Weights of a small image classifier.
Training: muon at rate 0.005, batches of 256, held-out accuracy 95%.
Rows from block 2, named by matrix and row number. Each number is 500 + 50 x the weight over its row's rms, rounded and kept within 0 to 999. All counts start at 0. Numbers have three digits each. After the name is the row's rms in percent of the matrix's.
# convs0: expand 3x3 conv (model.blocks.2.convs.0.weight, 96x24x3x3), inputs 12-17, a 3x3 kernel for each
convs0.0 104:450562421466558534493506519493499522522475401511467531533457523491462538523448540540495585540482463443434370443543579479526531496513458502498503440523557497521447
convs0.1 092:495481459527490505523523526523503447598462494523425472528501587561457515572474514507538474438398472534489421519425492410516431504593468485538502529559499536584405
convs0.2 101:468545528500573345479548380460466450476528446446506581537562533558473550471524472462548506500433483541492570524392462497491544424485580471550480505332542471596646
convs0.3 114:484462428454585440511550556533453554499505524520569423461538491554522468574503366478493469501589482481489524424447428511401632508510668511506522510521466580516468
convs0.4 101:434412516440477454480523468512515507500604421460405516484545516463480535545452506507535508570389408480536549539540542453572565488451541453406432496635464398462510
convs0.5 110:407416470454470564531537595570563559546477449552396415463494539442370504519428453590507455540523419506471414566535401500491475512485393519481500507601542478588615
convs0.6 100:522450544469436524432450469462462432511427403514510476437566474494414527547462494526551465474534520427552590538592517596506464506527512535493524527510574430447462
convs0.7 115:517491459525416435551488581534476505402570414445506458512501441542508493520513625531505535502455468502499505503469525486448559464522461450513502592548529507520493
convs0.8 096:540510492480471562495532597497503521481440517494497496537464459491487364483458464563514460550534458591534471494471430575441553581585540547549541494360408484389482
convs0.9 109:557617491626695549576605507527512432535556481575483486499538518462453441463431478429480469478424452489441454526477547446482479478541567485469460511475492463437441
convs0.10 087:492488468547379416513473548494478506476475452480456490503447437489528439566463437492429446518474484492542501420478561526392460471475453545491476516477572476480532
convs0.11 090:436489526433475466498418524482488495591542542564532486525496583525552541543514487515497461538628549423439441578553520502570589518566506489551605460528511586520533
convs0.12 103:484433400528471460512547565469471509572582515476397527445499541486578513497352462558592539529513467476420477503629523450454453437447511447447471527585595448463474
convs0.13 089:454463466518516529514453470530601507485591524569622509545477561447536515447531486457469455498422455510558447516476431552520518542530494612501423481387446484402525
convs0.14 119:381492518561323533492533387552519398428620490451373588579507472471414528502467522475539426472463471523476488491387516531560449538476478461479517503456457407534542
convs0.15 090:476527460465446513451548462550551560528530492540521511581498511582526612520555618445437454470526512447433397569503484507496558456510477488478494461454423529445506
convs0.16 099:567588492510520509505458440537535551500433470449548525456440606499475523476500532445472451381545544422488482402480532462538561445553485570559532568503475506465471
convs0.17 111:436535425499441424527383499456448469502504555518515476592497415469576487395428468472479568449474584600507495508530580531510533522504533455498498476493557472513514
convs0.18 099:543537452570565528494486539461444599499435409568467468421513607509519555549498451486508470485512556493455487500461470527485494530526420533541522572584576509548468
convs0.19 094:425465543461461505471501544396493615459538505488462502500419482501487570480468540449493441518503445529516443550505542484409493522503508471537490467528609464549537
convs0.20 104:535502466543504489540520521481612585447564491504502498515548497472488558481469555518421410577461344517490472578541568530478495509385448460409470419467540467555566
convs0.21 108:450515460499565497407439468511514415494456462489433477497448562531419567535409497494516510408472532485437520545438519520492460518434523524440534451481505435472544
convs0.22 100:579457432530429411569503424513503505509511533468484528507527505533474444454486482451445527451468553486400552575459452452504461511427547533543431590616414556499456
convs0.23 090:430383512471429509554458457532515538532541584524555501520509539476424492578484483551527496494547544530527474477513515487616539555596525440399516451462385492502455
convs0.24 108:460427488545565522559591401528519474470480450485485505527546527564353534582519544470473575521370481448431599537523495455426497514520497394512639578536433484441526
convs0.25 105:535379567577256645534407532479531514504495512493501481477501538358556500433510529493470515467504421504523514508588486466644413491536396478523498421585419447560408
convs0.26 093:456539596508477517552534476488477471465452434489482513404435485344470417443393400387504510491684564541548434522520397494572522459512507487459592522513552490497434
convs0.27 110:449485529455466413475480496427484445511552436557540532499473508523444415546488399439404572435437635500515559359475450434571535555547495593522464609551376511445429
convs0.28 106:540503473569571373519472597575469501447535489462549509564464453587459417505497459532430448521425543495533361473470582475462589497473528469518511517362590432559476
convs0.29 111:541470591563556526481487493508368547529365478399555550507422642501435546559481493546456509514559462484484526515566396500602479536523441503441521443467477497492504
convs0.30 093:495480496487531577461559554516593574387391529537517486513551531476444424561519585482392416566570532429408448397396491514549572535557499536542487459460456479519501
convs0.31 100:433510429588679403413488430506479563466504466454459419551558581409490491469521505514426508496441515524517521426457557456602553536599539468539463518575452454626502
convs0.32 087:517546566510347459540491557553566524474374494405419543578485520524463504404464467518451478466406401532555543510541471393443488499527614446509528521558482456481412
convs0.33 088:443431493521486547525467507458433448522460458490460543471485510437423461567470479487504449465507457412460480498435522503486480504492451464463544511504522455433447
convs0.34 093:557468466460403381506465467471493566407416558517532550491481480495461469537543539568448489478447478537476493500513486427437478380434470477568532545516520479499433
convs0.35 102:437452447450481455463446458519443449471437533456424511498527509515530521515623539528426473520383426543456499519490554455543445512534556458571513546568495519517496
convs0.36 098:517447505445449529563503512570474580447411548500536500508496475578467516493443435427547390477521453516510559486436547527416550527502510598544593531374498466489535
convs0.37 098:459481473542573507484486476508546436457549439491568460465453513489355430437379468556536436497622575468564513519578512507564492567533474465545484508530553504586575
convs0.38 097:508470497433408387482454500436497505518538493443472425477551508487517499433539530506598450640630624494536455462546453557557589492495470489391508448455490542500541
convs0.39 092:426518449468587526478493504525487565544459502550543580539541497518451529520499523567523546564708532521514477475490515531451455548478477509445429473453526465504498
convs0.40 089:502584559537564557538544534565594468510594513525515473509442454496445465445416464429448448511526494514532481479488518511472488438462478457456517447380449394415445
convs0.41 091:519544411618505508474471495470505526481419500497456415590519549509495476623579544494523601399434446472457482546550541421468528485473546599492437564575492543623522
convs0.42 099:492587500576679580532567492521539514510569576497561521475520453618529467543477450472484488469530457436407513440405518502411464491423491479568488535405488481453473
convs0.43 100:497572547544563440449433492449457444485569523502468418505536549491598557495516398418477466504457585546488428502535505515574528488528486603569468432384466492624577
convs0.44 102:536480538490395400484455423469523444576499518536593481416410445451509503436551492453493509453446447483487495599571506621445514541478543526511533514542574549534500
convs0.45 102:464566534428622387484638460432501509439608525523544483484452534468532504467476486501514472533522497477515447429529510379570595461555556577488457519460529505557540
convs0.46 102:537588527516451502506524492573510521594575470479521474458465460467452451538517449402450420433459445476506492535493466527537407495550519509464492576516473523532461
convs0.47 098:439364487538476512466441510425534436459585510520534447485514480472481449441536503429566464485579563478562474502446447539563513470499486580378505520356529529359538
convs0.48 099:506473483584490489443483523514453458595478490507589514483529525495510532486509537524515524478452566432471529511421480588587462498555531513522477482427424532625438
convs0.49 097:454496544476558543518502452560520494530344461566414458517478545519471567483507543458466426482549483481429548555530500530502509564493458437510470563612529466494426
convs0.50 103:549461439527428480482445502475456407489584503534546494485502522541671544465518442445454481450618623470497434449575465535577498445428480527471515551581479488595553
convs0.51 102:501530522432566510504490434410493482529692495496585483445537530473564575442481445518598475507627511459584558469427484499551612494490440448454494489534562526569532
convs0.52 106:466498426558555538465503512575499549549422497500491525486466487499504531528508484537553587441428410477498509510593539458463425542495456444443452441388543527516582
convs0.53 100:514545431465422414420492507474424490537466479483489474515374518516465519548413399459448441489472486523516544531503544537476473563495562486531466448485529487604431
convs0.54 095:517531510520473484489623524517523554495543458539438563461456445471541481485466477533395457486353460549515528514502524566406496503513527548476537503610542514582548
convs0.55 099:459462491438417446493487457476595550511527460465508553480475567351473418543478536549480428541429435576498411437519471514487489440490520488537540417649508428594457
convs0.56 091:487474471488487546439563505522469546497549476502520479438462429472484470499544564519529448546495438456432529494525523583499478452559513547512623414461522473517562
convs0.57 108:480437498452357513415565513381530441505486454519530499434411419483481466572550553450512497513655547549404505500639494544524510485436469533544522456652452515435479
convs0.58 098:554489537469552489453543468454479486501501478475435525458466553559508572494491611515480537558384485484397496419534477499492523536465471484453463512523464382427543
convs0.59 091:521489505447386526521497547427461530459525487423434494499428527514600559541473487548519504459483444504522459442509498471395486529476467573423421472548471470493466
convs0.60 103:543558445551588521472479492567475591388365475478411498468487459498425508526542471553505522415487456472436513597574563556588518491546525544589447505540585467535517
convs0.61 094:499480526481424502527472589468523454492558520438473483499439424441540468420542443564516490468487417506486471513479502496550400464472422540551439442473437480595361
convs0.62 103:558542525445447437503538513440468418572471508500482486491493505468511473534493540407490438557597615454481501543595537507417475468436571460415457481589551513463544
convs0.63 103:474511500512494456489512491509520414434542532433488477479450527548458500401516520446348552509561498477410531496533432461554533430398448561494469428535481542508524
convs0.64 091:506480482473448495453478491502562454551461440494544461475563492457482496511532474431511492546646536411443442544443462512588526446455497508522540395485406509461458
convs0.65 103:499553461477439400485409527400530480462556471552482487557398408453528463512436467590462523465408478503545487373493539477584381580511417549483525444577526525573506
convs0.66 100:489372487537486414508494425558581490489648444535517525466486491401543424450535510503501530530516591478490474457522544510507629532477542547503490496597529430540480
convs0.67 109:473405424563462445537473489522412438473490445463514459489414437511434520442466508490473519530531454458509549406508494457506519488527451523456401507575569461398532
convs0.68 099:402512461411443489492525483436477576502434554551359501442494508508532546469514615523424511492404432532501524530513429436583457459565458572453520522595481515508523
convs0.69 103:529623563353552416496574538441393480528450487491466493516397552516516458550401461536431414413421422504457414519551541521445500588542458486515560540486494480480458
convs0.70 102:524566388518577461513593537504512440518445602515475488487445451559475509552602525500484498465527520407400467398506528513441613485465536511441536556325543599423491
convs0.71 106:522490502428420470525560579496488431508625631508489487528473462586480450536599538474456561541445554561506408424533535516516473582516422458484565514446565501397455
convs0.72 103:516521528537405428504501519444510465534493408541428530517485451526540524539408444509529551472360456440525494510496496465411477460541526540491455488512448577477463
convs0.73 095:442509407524542428496517569457579485471519487521439523530524444545525481529544396529438454466467421549488513448532526511506458496455501590598482488460621494386525
convs0.74 102:482483502487504591528477417550435457649435477515477475477457447572466423521461464424528490505496445455511443506543562500518475527466472473553417518543390523441458
convs0.75 107:426513501441422406488444515518512444535588517448537512462463369514524566466508476442398511476539604457465474525502584568454493498470568496562458447426543531606508
convs0.76 092:491544488471509543512517520448465537438471462472442451481511435567466482503482488564557522474342446528434464487485498495534522461518484524494449549379499513479452
convs0.77 096:358483518453377476535445456504460460480526492488493522468481521470401476500508513445542531571614583484470454447431439470528468404431481542578507544529484495471546
convs0.78 101:462486420537544476489429476462591481446678460400591488457534510430590504469551502535520517471437514485523489477492495550428513613424543446534511456580526437512489
convs0.79 101:504378430415400607508508611482488504513501546482517477435427461470509512484465595500522425453462390545537386472515454464407497479429465437387544507604556469393507
convs0.80 096:500589489389481517450421501568413446591358504524540509502524569557401494535456509525511399476485411549515511506490510479410483523464566477498491481362480540509564
convs0.81 100:553530404600497257583514401408525475482555506492483441524489427566524458597507434526467451507434500477464479479577523485460648539473575505430587496534611497482563
convs0.82 099:447426487447486518445475603517505465453494511475446395494418473461501497465443439450433456458462492496442448601589534586579555490533597442538440487550606496513477
convs0.83 096:506480471460492511520611548485529512499496490512603581449448474469511505530543431526488445510511456547444487510571558435380501472511499490533514443591555480435426
convs0.84 093:494497445487425509403476527542505431489442476485442544553543455479532412467536508518359466535406425555506562455408436491520450535507497470458492460543456440405494
convs0.85 101:516399477482516535448590526610507590453423486566599528464501510495507403562522529476505532462488442538476546498567581453415464556500537499489501477699458482415493
convs0.86 102:501409501526606553451501397540528590388371496517622551449496512525506489524490494502516446465482449510575473488469506485530559489552454553596532392325422578593577
convs0.87 101:508481529462555604514572530455526418498557528411540473523519478535568498424432569518559535563453474491437486495505507510615490517506537556550546547398406467369526
convs0.88 101:463484464461340551553401504553566469487439502474538498476475502511497498452422479403378395535568510552560526478510489473529541536543478503457539549488502540536507
convs0.89 090:582498522440471435576484477442482480558603597392476504497581505522496586532526520547530458476457472411429459510525600499438420502482521392470524520475518521522552
convs0.90 113:466546539454462536494428521526514512501475542469535478502572522517516513404351450487519435497457462511616496487368444499545486462531573577591558456394364516607571
convs0.91 102:512473459502518485532429453479507540471486556409450463520502547547446532555473527515531616386371582480488530491539534527451551434455458531550450525350520610524485
convs0.92 094:433500516402436531496528561479552501447453610372468448537589560453433537504519586547483459498471507521462441500446500434457490536360396505507488490503529406383526
convs0.93 100:438553482548548551446438436505445460497536462500494498498430508483466506524480473476365481463366461572528623453525490487483436518552522554525447481488550441434394
convs0.94 096:485549554400565516410476422605544511446418505552566501567507464524509474449530564490530457559489521548521572479405487455368442506479563474504505468461465545507429
convs0.95 104:495464565499449555553467485503407532521548491510575471506540528520455481517532523432499490483602431528522460519509483558486408531499440517459538538404491532484583